python train.py --dataset="simulated sounds of rotating machines with and without faults" --train_examples=39062 --noise_aug=0.002 --encoder_layer_scale_init=1.0 --encoder_moe_every=2 --encoder_patch_size=[4, 4] --text_encoder_causal=true --text_encoder_mlp_ratio=4 --text_encoder_inner_norm=false --muon_scale="match_rms_adamw" --adamw_lr_other_params=0.0021 --lr_schedule="wsd"
Rows from block 2 of the audio encoder of a small contrastive audio-text model, named by matrix and row number. Rows with one number belong to one neuron. Each number is 128 + 32 x the weight over its row's rms, rounded and kept within 0 to 255. All counts start at 0.
After each neuron's rows are labels from the 100 clips, of 14976, where the neuron reaches its highest value: "strongest on" is what is common among them. Only what is clearly more common there than usual is listed. The data: simulated sounds of rotating machines with and without faults. In brackets: how many of the 100.
# fc1: MLP up (encoder.blocks.2.mlp.fc1.weight, 576x192), inputs 0-191
# fc2: MLP down (encoder.blocks.2.mlp.fc2.weight, 192x576, transposed), outputs 0-191

fc1.232 [124 103 122 240 140 119 152 209  70 157 137 130 109 125  79 192 153  99  98 153 130 144 148 155 135 124 137 179 115 117 157 134  85 143 170 128 119 145 177 139 108 131 110 135 138 163 135  98  92 138 119 153 101  97 165 151 168 114 156  85 158 118 192 120 122  79 102  60 148 123 133 120 107  99 133  97 155 120 142 134 139 126 171 188  83 193 158  91 140 121 175 154  69  95 133 130 145 192 129 152  98  61 131  75 178 171  94  99 124 166 128 112 167 141 151  87 138 164 119 144 139 127 155 122  75 103  84 143 138 142 161  94 109 106  92  79 140 107 108 107  75 155 121 129 152 127 131 122  70  93 195 122 101 143 104 121 189 177  88 149  78 112 159 105 119 118 151 129 112 110  93 151 134 116  55 169 122 150 121 112  59 209 138 101 127  92 147 166 154 156  99 141]
fc2.232 [112 130 115 193 104 131 117  81 153 126  86 165 127  72 124 116 121 140 119  96  93 222 187 158 115 106 165 157 148 153  59 147 116 146  84 103 145 116  88  89 102 143 134 143 170 197  89  87 180  93 149 184 182  59  91  73 119 141 108 172 172 123 157 123 125 118 147 146 131 160 112 103 144 168 131 106 157 108 153 112 154 130  71 126 143 138 144 137 155 204 150  86 100 136 138 137 100 144 129 141 129  64 130 117 139 142 158 153 134 173 127 126 138 144 171  70 150 138 129  89 141 171 121 149  99  98  91  74 153 140 160 168 176 140 122 121 123  83 178 164 109 184 114 142 114 101 165  89  90 136 143 126 174 186  94 138 117 128 127 147 158 173 145 176 180 179 136  63 143 190 143 124 154 126 190  82 149  85 124 124  82 141 143  76  87 103 145 130 136 131 153 174]
strongest on: muffled (low-pass) (49)

fc1.471 [140 130 143 141  85 130 187 175 132 171 127 101 155 143 115  99 159 142 171 121 134 167 164 119 114 174 112 101 163 112 148  82  72  91  83  96 138  98 112 108  98 192 127 132 159 123  80 150 101 113 123 114 159 130 163 204 124 158 128 100  55 138 111 138 189 152 125 169 104 177 133  83 110 156  87 165 101  67 147 111 111 162  80 195  81 116 142 150 141 158  44  98  80 120 179 125 145 114  83 132 147 123 122 119 116 146 116 136 120 124 130 132 160 139 139 111 128 139 161 115  85 206 181 112  85  65 186 158 187 152 108 134 128  85 157 162 133 138 149 109 124 150 164 108 108  86  82 149 112  92 151 155 114 140 119 125  66  88 118 102 124 101 156  50  46 120 148 141 122  76 128  79 179 125  78 119 168  71 139 164 120 122 166 139  91 156 107 141 146 125 133 152]
fc2.471 [149 128  95 132 125 135 131 152 137 123  99  77 121 109 116 117 131 128 156  87 116 151  86 127 134 127 160  85 167 172  70 173  66 189 119  70  88 119 101 111  34 120 182  72 131 180 112 166 125 174 163 103 104  79 120 102 116 187 102 132 152 102 120  50 112 105 143 135 130 116 151 148 123 133 138 122 169 110 148 166 132 126 132 193 153 105 103 173 160  61  97 131 119 107 174 101 121 117 136  74  87  94 114 142  96 131 160 170 121  75 151 182 125 187 126 102 100  53 147 120  80 144  93 129 142 115  89 150  92 164 156 148 100 159 176 134  29 178 114 110 161 118 152  74 175  94 148  71 131 187 129 156 123 126 122 130 106  97 118 114 178 121  99 121 126 135 147 124  77  82 150 120 103  76 132 128  97 161 110 128 142 127 150  80 176  85  94 133 165 125 138 108]
strongest on: reverberation (67); text has "room" (67); text has "reverberant" (67); electric motor (35)

fc1.184 [110 159 116 140 143 160 163 103 111 134 134 119 124 153 174 203 146 135 146  89 119 118 104  96 155 130 174  90  33  86  91 101 119 135 145 142 135  86 181 143 168 157  78 146 128  65 150 121 110 135 159 115 141 189 115 124  85  83 134 128 153 108  91 132 166 205 119 150 111 143 144 193 125 121 120 107  96 124 163 109 151 112 164  93 152 137 142 152  92 112 127 120 217 124  78 129 155 100 124  95 163 123  93  90  97 120 109 167  72 138 129  52 166 142 128 101  93 150 138 109  53  95 200 120 154 122 158 174 145 109 122 112 104  91 120 174 114  93 162 123 125  77 153 154 151 118 132 160 114 136 154  99 135  81 160 151 117 140  91 183 199 158 142 148 115 104 127 106 121 122  99 179 141 149  41 106 114 146 116 146 129 107 125 154 152 142 118  60  69 203  71 118]
fc2.184 [130 129 104 177 186  99 142 144  97 169 146  85 102 143 165 120 160 106 147 102 183 140 132  95 167 111 143 160  97 100 112 105  98 160 135 131 154  91 117 124 196 148 165  94 152 170 146 138  99 199  92  87 160 141 161 169  85 185  73 174 124 126  96 188  67 109 128 102 138 100 127 114 134  85 128  94 102 132 170 141  92  93 147 155  90 111 133  86 125 114  87  97 165 129 150 131 149 167 115 160 152  96 143  75 137 135 123 221 151 116 191 172 174 115 108  96 136 164  71 105 155 152 163 120  95 168  99 164  98  82 104 125 145 101 140  97 139 170 149 149  76  84 121  60 126 200 104 133 121 167 139 164  98 103 148 159 131 110  50 159  89 103 152  90 115 197 115  80 176  97 129 119  82 114 131 131 123 167 117 128 146 122 117 135 166  99 125 120  95 136 121 196]
strongest on: reverberation (61); text has "room" (61); text has "reverberant" (61)

fc1.136 [ 69 127 191 168 109 133 117 173 136 123 144 196 100 147  98 133 163 187 130 155 110 163 113 171 102 116 123 142 121 114  61 134  90 136 116 172 131 148  79 178  80  96 115  89 114 142 146 176 122 152 109 116 121 145  98 157 120  76 106 109 112 100 163 102 100 191 185 122 118 171 162 152 185  67 146 142 119  83 107  90 112 170 126 159 167 120  84 174  76  90  69 118 188 101 126  57 146 170 157  72 147 135 146  84 122 143 129 136 124  94 116 107 126 171 145 114 116 115 156 134  98 141 168  70  93  84  84 137 154 108 110 180 137 171 105 112 144 149 124 137 153 124 139  75 119 135 147  91 127 200 158 146 141  83 159  91  76  96 163 111 158 156  77 176 130 148 120  84 152 108 168 204 109 152  51 121 152 122 131  95 139  84 166 135 120  91 101 136 114 154 149 115]
fc2.136 [124 147 129 126 107 111 148  99 184 168 103 136 153 143 124 138 122 115 118 173 155 151 191  92 161 124  68  71 154  90 127 157 176  78 158 112 130 153 141  87 156 106 142 157  97 103 158 126  90 111 145  65 145 109 116 142 133 130 136 197 119 112 111 145 113 104 167 184 176 129 127 156 164 176  70 106 116 104 107 171 161 127  97 159  86 126  61 145 187 145 137 175 132  93 104  92  74 124 135 155  97 203 108 160 133  99 125  60 124 100  94  86 131 112 142 136  92 111 114 145 123 108 143 103 190 181  84 127 110  95 127  45  91  53 137 164  88 173 175 112 137  94 107 153 168 141 166 100 173 159  98 106 150  87 166 100 112 120  87 147 136 179 138 136 140 113 132 172 149 194 141 164 141 158 177  80 126 127 186 127 118 142  86 152 107 145 130 174  92 135 176 163]
strongest on: muffled (low-pass) (54); electric motor (41)

fc1.201 [174 176 104 151  78 150 108  86 168 139 128 124 140 125 143 100  84 159 133 138 164 116 148 182 131 138 123 162 119 113 134 126 149 137 136  99 152 154 114 101 136  96  74 158 102 143  97 124 111 142 117 142 132 106 176 101 143  93 136 139 117 107 104 167 116 112 157 122 109 122 103 141 142 147 177 104 154 108 130 160 156 159 113 146 114 110 125 161 101 136 134 106 139 101 113 121 215 134 114  92 119  79 118 113 142 188 148 110  58 164 113 125 183 120 108 138 125 119 169  52 150 101  91 167 156 100  98  62  70 121 147 124  97  75  80  92  93 162 157  70 157 131 150 141 144 163 191 115 111 128 121 132 135 157  93 198 145 218 130  91 161 157 100 175  77 105  77 119 162  80  97 143 112 255 119 158 123  92 150  98 115 191 137 169 126  92  44 139 177 113 142 136]
fc2.201 [114  83 136 104  75  97 130 130 162 137  96 130 169 123 128 144 125 175 148 166 168 129 149 171 165 132 142 113 147 121 140 143 146 120 115  81 113 105 140 173 138  77 116 147 100  92  73 133 141 152 107 155 120 189 148 140 117 174 136  89 155 129  80 121 126 102 108 116 138  98 181 124  95 152 129 149 171 131 142 103 215  85 108 122 161 142 140  94  97  86 131 162 185 137  73 148 148 134 105 144 117 123 125 173 131 112 185 103  99  64  77 175 152 145 167 113 148  68 205 106 132 149 110  89  94 156  83 107 127 173 142 119 124  32 136 104 158  92 100 168 126 107 183 133  84 111  60 168  86 194 172 129 152 139 161 128 133  95  92 115  95 174  96  47 120 136 138 132  95 145  27  85 160 130 151 157 153 128 143 134 134 165 128 108 103 166 123 136 143 131 190  90]
strongest on: pump (77)

fc1.418 [182  77  92 165 175 158 118 133 168  75 138 149  77 165 126 109 137 113  86 169 169 136 114 155  62 126  91  73 109 109 114  72 109 149 149 164 203 115 153 153  49 110  73 170 105 146 163 125 128 120  95 157 182 172 140 152 128 108 172 131  63 124  96 115 117 161 161 136 117 163 143 137 134 179 168  69 144 156 124 115  85 100  69 130 154 127 144  81 144 103  84  88 137  72  95 137 105 128 110  28 164 128 137 120 187  98 129 162  92 114 122 152 135 103 132 102 210 107 174 131 115 130 107 178 124  55 156 164 145 157  96 104 115 160 112 108 125 111 120 144 146 170 104 124 161 104 161 140 136  91 134 159 162 116 162 110 137 144  92 156 124 135 152 159 126 117 123 202 146 133 133 142 133 117 131 185  95 156 136  77 115 145 149 132 115 102 197 114  83 133 102 176]
fc2.418 [ 82 176 167 101 127 122 209 143 129 131 115 162 118 142  89 138 181 188  67 203 116  95 164  29 130 138 102 130 117 147 118 172 128 177 121 135 106 127 137 192  72 134 170 171 179 124 120 135 104 110 139 130 171 141 142 155 104 128  94 104  51 129 102 192 192 129 143 145 126 135 107 141 111 147 163  63 162 100  86  86 123 149 149 117 173  77  94 148 145 160 111 159  74 177 108  88  67 120 137 136 149 109 126 125  97 196 110 173 154  84 116  88 120  98  45 151 125 155 127  89  89 148  91 163 160 173 138 121 150 116 116 120 127 195  81 117  98  77 164 153  76 109  97 157 198 125 137 150 130 139  96 115  91 112 141 107 169 109 119 155 106 128 172 130 130 149 115 167 144 131 131 138  98 154 181 147 138 127 156 149 111 129 115  87 124 102  97 122 144 143 111 131]
strongest on: speeding up (100); electric motor (43)

fc1.142 [110 107 108 117 110 133  67 133 171 193  96 182  91 150 136 122 139  63 145 118 127 132 131 143 154 146  90 136 136  81 128 134 113  85 110 170 171 123 144 105 182 171 121 169 159 122 130 136 180 158 110 156 135 183  85 164 127  68  93 125 154  95 139 149 108  83 121 129 204 127 146 113 140 159 163 165  83 115 163  90  47 101 133 116 137  81  92 152 107 126 104 103  99 149 127 113 169 153  94 143 123  96 139 124 131 142 120 126 141 152 126 102 128 182 146 136  96 131 169  89 168  78 111 113 178  98 160 121 184 153 115 169 107 126  35 182  79 123 151 124 111 229 136 114 105 127 152  87 150 141 117 141  69 106 158 168  40 134 161 174 133 157 121 109 146 152 137 135 115 157 144 123 125 160  92 106 124  24 135 120 183 113  88 149  76 140 109 159 128  87 110 128]
fc2.142 [ 58  90 112 193 101 116  75 152  96 130 110 170  79 126 137 105 181 150 168 140 133 138 153 108 173  98 104  91 118 114  99 141 135 103 106 116  78  96 127 142 120  46  76 135  81 128 183 119 147  88 142 133 184 157 121 105 129 110 148 174 142 122 162 111 101 141 119 113 122  70  76 184 126 120  73 150 125 110 161 142 132 201 131  99 106 126  63 179 126 114 107 102 121 116 153  77 102 122  65 102 148  95 147 150 103 111 135 152 114 101 125  90 101 167 163  82 129 117 186 159 133 103  83 140  96 105 190 144 116 102 118 147 148  91 120 141 149 107 160 189  89  67 149 142 119 181 129 121 178 133  87 158 109 200 152  90  97 117 114 117 165  72 229 128 179 170 157 136 136 120 112 111 180  83 137  83 102 137 114  98 124 133 147 111 129 139 193 100 145 105 135 125]
strongest on: muffled (low-pass) (98); conveyor (36)

fc1.119 [144 122  63 145 131 178 188 102 129 121 132 143  95 145 102 138 169 171  60  56 165  62 109 163 123 169 132  77 214 125 115  75 126 170 195 150 171 122 144 142 174 141  83 125 137 113 156 116 125 122 166 112 141 169  89 136 100 163 165 102 141  94 151 132 118 128 108 129 126 180 102 188 128 152 117  90 167  88 182 117 106 124  96 128 101 149 113 118  92 145  67  96 101  87 132 116 117 104 124 141 174 127 134 152 127  89 144 132  68 136 124 121 140 123 107 154 116 193 163  64  73  99 122 128 174 153 131 150 127 129 127 119 110 137 129 125 142 132  92 143 138 114 141 104  95 167 118 159 153 151 125  83 112 119 156 133 129 153 222 190 196  99 126 183 214  90  75 124 116 118 126 125 107 131 126  82  48 145 130 121 110 109 127  73 111  94 150 102 161 152 135  62]
fc2.119 [209 131 133 196 121 144 222 119  91 138 161 131  96 152 108 121  86 146 125 109 141 170 129 116 123 156 148 132  94  86  81 118 160  73 182 155 157 126 113 112 181 142 145 152  79 126 113 125 145 149  82 151 101 175 151  83 118 171 132  94 137 148 125 150  25 127 153 124 154 114 195 118 133 124 223 122 200 125 185 105 138 128 164  82 127 118 109 110 139  92 137  96 157 115 145 129 101 148 144 109 133 141 137 108 114 167 112 143 185 151 147  76 156 152  91 157 105 161 119 166 119 149 159 124 182 126  98 169 114 143 176 153 181 133 151 152 142 127 117  61 136  98  76  34 117 154 118 103 120 168 114 104 123 123 150 143 113 110  77 126  94 135 140  81 115 175 205 157 175 136 132 186 102 150 143 124 182 120 115 156  72 132 165 119 147 120 141 153 131 116  92 150]
strongest on: pump (33); grinding (33)

fc1.373 [ 85 123 130 102 107 114 149 166 113  89 130 144 135 134 140 162 133  96 115 159 192  52 169 103  89 158 174 110 157 107 119 103 129 147  79 174 114 158 196 152 146 127  93  34 156 156 168 124 102 112 166 157 116 138 132 167  76 110  95 169 138 102 146 149 137 170  91  55  88 135 149 106 128 143 126 122 213  55 113 158 177  86 115 180 150 138 144  95 184 166 133 127 131  96 139 139 133 113 148 107 109  81 133 111 128 110 128  78 165 127 113 142  90 150 111 130 136 121  64 100 185 186 125 115 159 133 172 170 159 123 137 142 112 103  91 128 124  89 113 117 154  93  88 141 106 131 107 142 159  89 216 155 141 121 129  73 147  80  46 118  97 124 148 108  93 170  96 110 135 135 166 152  93 112  88 178 121 149 104 136  82 136 119 188 177 169 128  90 110 164 146 156]
fc2.373 [111 137  85 123 112  51  75 169 147 180 127 149 157 101  78  84 155 123 109 160 100  97 148 175 139 120 131 166 112 119 148 121 147 132  93  83 135 170 176 122 180 102  25  97 149 188 132 123 134 139 146 133  96 109 147 174 160 121 127 154 160 127 153 112 106 161 148 230  93 124  97  95 107 122  96 114  99  95 110 122 113  71 163 120 157 177  98 176 147 144 126 117  92 132 143 134 140  64 129  88 114  58 112  57 125 111 163 122 113  85 145 101  87 109  80 160 132 170  82  88  96 107 134 128 141  85 101 136 101  58 110 155 138 122 118  87 147  99 139 167  93 141 162 153 130 112 156 148 160 171 119 141 154 161 147  90  96 148 117 116  89 137 114 152 102 122 104 241 135  81 142  99  96 170 123 151 180 112  85 135  88 128 139 147  62 142 145 109 122 154 123  98]
strongest on: muffled (low-pass) (52)

fc1.388 [111 145 170 100 157  50 105 101  90 156 211 132 105 155  86 150 153  84 126 165  98 135 120 149 155 155  60 149 178 180 131 128 124 126 136 143 132  90  85  68 128 204 164  95 163  86 131 147 110 167 113 125 124 140 156 133 122  96 133 156 116 124 143 145 167 121 165  95 159 131  61 110 110 104 154  89 102 127 112 161 136 133 134  94  90 106 121 106  79 128 144  76 164 138  90  87 128  83 138 116 170 173 186  55 147 117 121  95  98 141  99 121 127 129 121 114 161  69 140 132  84 178 147  91 165 128 108 123 141 118 136  86 153 122 141 100 116 108 148 122 174  69  86  93 143 158  85 179 144 176 121 162 116 137 166  97 111 153  67 186 147 193  98  99 130 136 118 176 130 122 146  57 166 154  99 136 129  84 149 184 178 193 122 168 117 149 112  73 128 118 182 130]
fc2.388 [118 127 109 166 112 145 128  95 129 164  77 161 143 165 149 162 171 127 116  63 124  88 136 125 150 103  89 157 100 109 152 132 130 116 140 126 150 147 109 182  91 152 154 132 139 166 129 129 160 108 134 147 127  94  96 139 177 146 109  98 149 162 182 188  84 115 111 152 156 151 156 125 144 145  98 161  73 121 110  87 167 109 141 126 126  76 140  56 142  91 154  97 197 135 145 133 187  48  98 110 156 116  81 167 143 102 141  55 123 126 156 191 162 136 123 144 108 132  87 100 170  92 113  95 121 102 141 164 123 136 142 146 182  51 124  92 113 106  78 127 152 122 115 137 103 161  94 140  89 226 172 202 180 166  99 133 173 109 135  99 106 137 122 131 109 112 126 128  26 111 112 122 152 177 128 124 144 125  56 122 126 133  86 133 166 105 110 148 115  81  65 165]
strongest on: reverberation (61); text has "reverberant" (61); electric motor (41)

fc1.204 [133  97 123 106 146 100  75 133 104 175 182 113 171  65  95 153 128 113 166 128 138  91 191 149 118 115 130 148 159 144  80 184 101 116  92 137 116 105 146 147  57 190 111 123 159 114 141  95 190 141 151 186  96 172  74 144 140 106 117 130 101 110  66 128 133 141 153 137 146 109 115 170 126 108 152 134 112 100 145 102  69 111 116 174 179 143 112  54 101 118 159 131  91 168 157 116 153 194 145 140 131 148 176  98 123 136 144 122 137 106 136 106 154 107 154 138 130  53  91  60 177 147  52 153 149 103 114 111 149 120 127  54 143 127 109 142  71  82 127 142 149 115 144 164 147 110 182 148 113 178 117 156 143 115 114  98  58 158 118 159 130 158  87 186 144 127 135 156  56 165 149 137  88 150  74 172 103  46 169 121 162 153 111 176 150 128 135 139 144 118 119 105]
fc2.204 [170 166 128 105 117 149 176 188 133 127 169 126 127 162 181 130 124 191 129 106 115 115 101 156  97 111 122 114  97 103 108 139 127  93 117  51 106 131  91 172 125  92 115 148 126 102 136 155 147 139 138 174 155 116 143 162 101 126 125  82  99 210 144 143 134 119 144 158 161 146  90 100 165 133 105 136  89 150 139  99 135 157 135 123 102 127  65  98 207 121 139  64 106 146 141  90 146 133 117 112  88 155 144 153 128 158 102 118 147  41  60 105 131 202 122  97 175 105 157 141 190 117 151 138  58 171 141  90 140 127 128 170 146 115 149 119 136 138 127  98 131 131 140  93 112  63 128  55 126 147 132 135  79 103 134  48 163  74 111 109 142 143 236 125  88 103  97 159 147 125 109 131 128 138 164 163 115 189 148 131 140 159 177 130  78 202 154 153 156 130 170 133]
strongest on: reverberation (89); text has "room" (89); text has "reverberant" (89); compressor (46)

fc1.299 [189 122 132 172  99 169 137 141 153 135  86 151 112 120  70 132 112  62  76 161 171 128 111 170  78  82 105 184  95 214 124 161 132 158 141  84 136 136  92 118 132 126  85 160 134 108 155 122 145  93 116 181 138  56 110 138 140 127 120 137 117 124 123  91 133 150 129 130 193 148 144 106  97  68 140 167 113 165  46 142 102  50 146 147 108 111 113  71 105 189 143  89 146 106 110 105 117 109 141 161  94 135 117 100 130 100 135 145 115 139 117 159 123 164 123 158 153 140 158 159 125 129 123 160 130  87 112 146 156 121 120  79 158 158 186 168 140 133 174  72 199 127 124 148 101 158 142  62 148 102 109 131 148 143 145 173 138 163  91  99  56 141 137 129 111  96  65 136 162  49 139 142 184 148 115 174 124 122 106 159 111 181 114 130  72  78  73 181 114 123 132 155]
fc2.299 [137 125 127  89  74  94 144 115 110 138 145  93 116 111  89 100 113 153 173 134  88 132 178 157 108 166 156  82 165 177 100 171 110 101  76 110 102 141 155 158  49  84  59 161 113  50 134 109 132 147 122 126 115 142 148 110 129 172 124 193 166 107 159 127 124 123 101 164 121 114 118 111 144 142 164 105 105 176 144 129 147 128 161 152 152 171 156 100 110 150 200 141 118 106  67 128 142 112 173 127 167 130 127  80 157 174 135  96 131 145 119 151 101 140 200  55 137 132 210 154 157 155 103 172 135 125 101  90 134  95 122 108 109 108 104 104 111 173  77 147 109 170 115  76 119 123 120 159  31 103 207 148  98 167  69 159 197 139 106 168 192 142 149  77 133 147 150 117 157 115 114 178 143 135 140 123 117 173 144 113 126 139 108 110 102 128 155  89 106 184 136 139]
strongest on: pump (60)

fc1.185 [111 135 166 120 110  98 109 166 132 171 175  97 110  90 146 110 154 160 101 172 145  49 159 135  93 108 108 144 120  60 152 153  82  92  72 130 130 151 147 133 154 195 121 127 100 129 139  91  97 101  75 161 112 139 121 121 151 139 130 168 110 166 116 106 143 148 148 157 210 149 191 119 151  94 138 146 148 122 142 121  89  68 102 110 120 145 146 142 125 100 101 143 154  82 173 109 102 156 147 107 180 102 117 116 146 155 163  88 183 123  83 119 162 157 152  57 143 148 122 156  74 139 103 145  95 151 121 112 147 114 152 141 159  68 192 165 114 148 116 123  94 132  97 160  96  76 117 171 122 118 133 166 126 144 144 134  73 155  54 143  54 110 163 147  68  69 150 109 114  93  91 167 160 144 185 143  92 121 168 183 113 127 136 155 161 100 173  83  85 126 160 206]
fc2.185 [173 110  60 100 149 210 100  87  90 138 164 179 176 169 112 100 134 144 121  99 139 133 133  89  92 124 137  97 171 171 197 142 125 160  49  79 135 180 122 181 181 106 170 112 138  75  93 128 124  85 149 127 119 138 128 151 112 142 143 127 134 134 131 147 132 189 148 119 135 127 126 110 160 161 106 139 110 108 137  98 119 121 136 108 130 100 141  98 178  91 120  68 234  86 156  93 137  93 112 133 137 106 126 173 192  83  93 122 116 154 126 108  89 130 133 180 142 140 115 180 121 116 113 140 158 138  93 115 104  89 140 156  83  82 133  97  89 146 118 139  93 143 125 141  91 125 115 128  90 144 114 154 147 163  80 179 110  29  68 115 116 148  93 156 140 119 136  95  99 159 135 117 173 151 139 121 116 133 117 122 165 109 138 111  80 142  40  88 193 112 145  58]
strongest on: reverberation (75); text has "room" (75); text has "reverberant" (75)

fc1.81 [168 155 146 116 156 145 148 126 123 123  77 115 122 131 102 141 151 109 111 113 142 101 127 121 182 138 116 104  84 215 149 129 136 111 157 179 180 162 114 188  86 194 138 136 136 131 137 139 219 140 117 119  89 126 176 177 124 123 111 203 135 132  93  79  89 114 124 116 145  91 133 179  90 109 155  56  96 142 140 138 146  92 136 172  92  97 115  74 100 134  87  75 139 144 143 125  90 118  87 120 141 111 133 107  97 133 109 113 122 199 119 133 146  65 119  65 143 118 151 167 148 167 144 116 149 130 147 197 156 113 113 169 134 102 102 134  63 162  75 130 145 101 117 164 120 154  64 176 136 198 107 128  94 174 130  99 108 131 148 156 108 129 110 102 133 102 129 155  66 146 131 115  99  12 122 129 126 198  97 100 170 153 145 113 111 136 144 142 158  67 149 122]
fc2.81 [147  66 136 146 103 102  84 136 133 147 165 121 155 181 145 125 110 157 113 152 152 139 130 117 104 131 124 175 150  74 165 166 101 108 126  98 139 142 211 159 110  80  86 149  48 135  86 105 195 137 145 116 127 134 128 165 151 158 149 138 110 150 144 104 126 125 129 111 118  89 138 108 171 152 123 145 163  78 127 147 172 195  97 100 132 135  91 142 105 168 159 169 112 223  59 141 155 128 107 153 142 141 151 155 162 158 143 136  74  96 152 121 114 148 195  52  85 203 157 141 140 193  96 104 121 119 102 116 178 128 128 117 137  96 164 106 153  80 123 173 145 137 152 109 135  95 151 122 182 176 108 159  89 166 131 151 131  78 137 107 108 163 127 123  91 159 121 128 119 130  44 102  79  97 117 178  99 106  79 124 155 155 144 117 141 178 149 139  85 200 176 113]
strongest on: pump (55); rattle (44); fan (30)

fc1.98 [127 147 119 134  97  82  95 151 121 118 126 138 160  74 155 190 218 202  71  95 191 133  89  94 130 116  93 119 112 118 128  41 123 108 164 148 106 154  78 135 145 203 146 154 146 131  96 137 138 117 132 110 127 133 121  95  99 138 106  90 111 140 166 114 117 124 151 108 168  45 124  70 111 153 129 177 100 104 184 152 113 159  60 120 116 100 112 147 155 131 172 147  52 103 117  82 137 162 147  83 107 125  79 122 145 131 149 128 149 130 157 137 133 132 180 152 124  59 144 145 152 154 137 146 138 103 120 158 147 115 100 134  99 132 114 102  96 123 150 174 113 159 151 129 174 116 105  97 117 199 137  90 151 145  94  96  85 117  92  35 131 133 139 163 105  73 120 151  94 149  68  95 180 102 137  79 175 178 130 169 147 183 146 127 183 166 133 116 152 113 133 133]
fc2.98 [ 83  90  82 156 149  87 103 128 120 163 179 170 124 131 155  90  68 105 134 199 100 154  88 164 107 122  69 112  94 125 181 152 126  99 125 107 132 113 204 117 122  99 155 118 111  84 181 172  82 119  72 169 170 171 113 138 117 126 143 114 139 132  95 105 151 107 114 137 136 126 117 166 127 160  83  26  74 117 107 147 179  76 133 116 222 152 173 105 113 160 142 170 122 178  68 110 122 100 145  89 139 102 203 110 137 113 154 120 161 109  96 128 148 108 129 140 124 145 127  52 195 172 154 121 191 127 114 134 167 130 104 107 105 133 125 156 150 111 103  83 142 117 132 132 133 173 124  95  78 154 128 144 120 178 161 163 110 149 149 158 176 138 132  99 159 134 149 129 158 106 115 102 133  91 147 144 158 114  63 123 184 157 110 163 174 145 179 171 119  93 126 107]
strongest on: pump (42)

fc1.39 [ 93 129  86  93 104 122 118 106 133  78 127 133 180 140  93 140 155 100 178 147 130 207  98 124 171 161 160 143 119 142  80 112 111  83  70 127  95  96 115 106 168  98 145 138  97 177  84 166 113 101 176  32 135 106 117 148 158  96 168  63 119  92 171 144 105 113 175 166 144  98 112 142 113 122  82  55 129  97 138 151 142 163  80 135 138 131  76 110  79 118  61 139 204 126  78  90 135 126 104 115 126 104 112 167 131 138 163 104 117 153 145 138 169 154 123 165  93 141 198 114 116 129 120 156 143 169 158 124 118 117 102 102 170 140 124 190 105 135 161 158 144  87 148 139 114 118 146  71 198 147 122 135 134 141 116 112 121 167 168 144 118 104 188  82  73 122 156 110 131 134 147 146 199 142 137  91 102 123 169 100 108 144  66  85 137 102 163 110 142  85 172  64]
fc2.39 [148 119 124 152 122 123 136 108 177 158  75 125 103 110 165 121 162 131 136 196 123 104 103 163 129 106 142  91  90  81 134 118 120 130 131 112 106 123 116 120 105  70 155 116  94  90 142  82 116 110 211 166  94 141 210 149 124 151 107 113 142 139 123 101  81 129 168 151  94  68 164 180 140 105 125  95  77 157 125 148 136 162 100 133 152 144  86 125  76 137 154 163 113 110  83 117 144 167 105 160 107 144 114 205 109 192 128 111 159 151 104  72 150  90 103 143 114 161 145 149 158 123  80  89 131 149 150 160 138 178 175 140 161 196 109 109 186 123 113 106 130  11 154 125 117 152  82 145 153  91 133 129 132 140 104 133 102 176  74 130 140 186 120 125  80 158 188 161 130 143  88 137 155  72 112 155 118 140 170 137 160  94 147 168  62  98 180 138  80 110 119  75]
strongest on: pump (54); conveyor (35)

fc1.194 [133  98 131 132  79 156 165 106  97 131  76 130 179 127 119 152 136 134 126 169 119 143 116 128 160 136 111 136 187  92 131 119 153 127  54 144 102 150  49  90 130 156 140 190 193 132 136  66 100  84 208 156  94 151 143 133 153 132 153  87 165  94 139 143 110 133 117  91 125 169 153 136 109 122 111  87 156 118 152 103 142 196 119 147 157 152 120 159 204  89  61 102 148 152 105  86 179 169 104 127 160 143 126 146 101 100 145 101  84 162 122  92 151 197  88 131 163 106 160 140 124 143 109 109 112 106 160 176  98 122 135 172 163  50 139 151 111 154 179 151 169 129 186 109 123 149 151  97 169 124 104  93 126 137 105 107 150 104  94 113  98 190 151  88 113  57 132 144 124  90 118 126  88 151 166 144  92  62 126  35 127 123 155 148  98 128  96  95  75 123 143 108]
fc2.194 [184 125 132 175 151 131  67 189 135 175  96  75 137 140 154 123 150 145 129  80 129 131  76 151 118  73 136 100 126 103 149 158 119 138 126  91 126 105 135 146 128 117 131 137 112 120 104  90 120 128 168 161 140 101  90 159 148 140 140 128 135 132 101  74 119 137 143 121 102 108 120 109 125 123 117 161 132 148  95 203 195 126 115 139 144  88  77 180 195  91 169 130 128 104 165 144 163 139 136  96 124 137 108 136  88 153  69 113  96 115  67 156 125  88 148  98 137 149 104 117 122 117  92 120 172 103 120 118 109 126 134 156 193 139 114 130 142 133 117  73  95 107 121 111 128 208 183 100 185  87 183 143 122  94 130 124  64  78  80 109 208 227 137 121 107 153 137 213  98 117 106  88 144  78 189 225 144 109 176 124 132  85 156  88 142 101 167 113 122 133 119 127]
strongest on: muffled (low-pass) (71)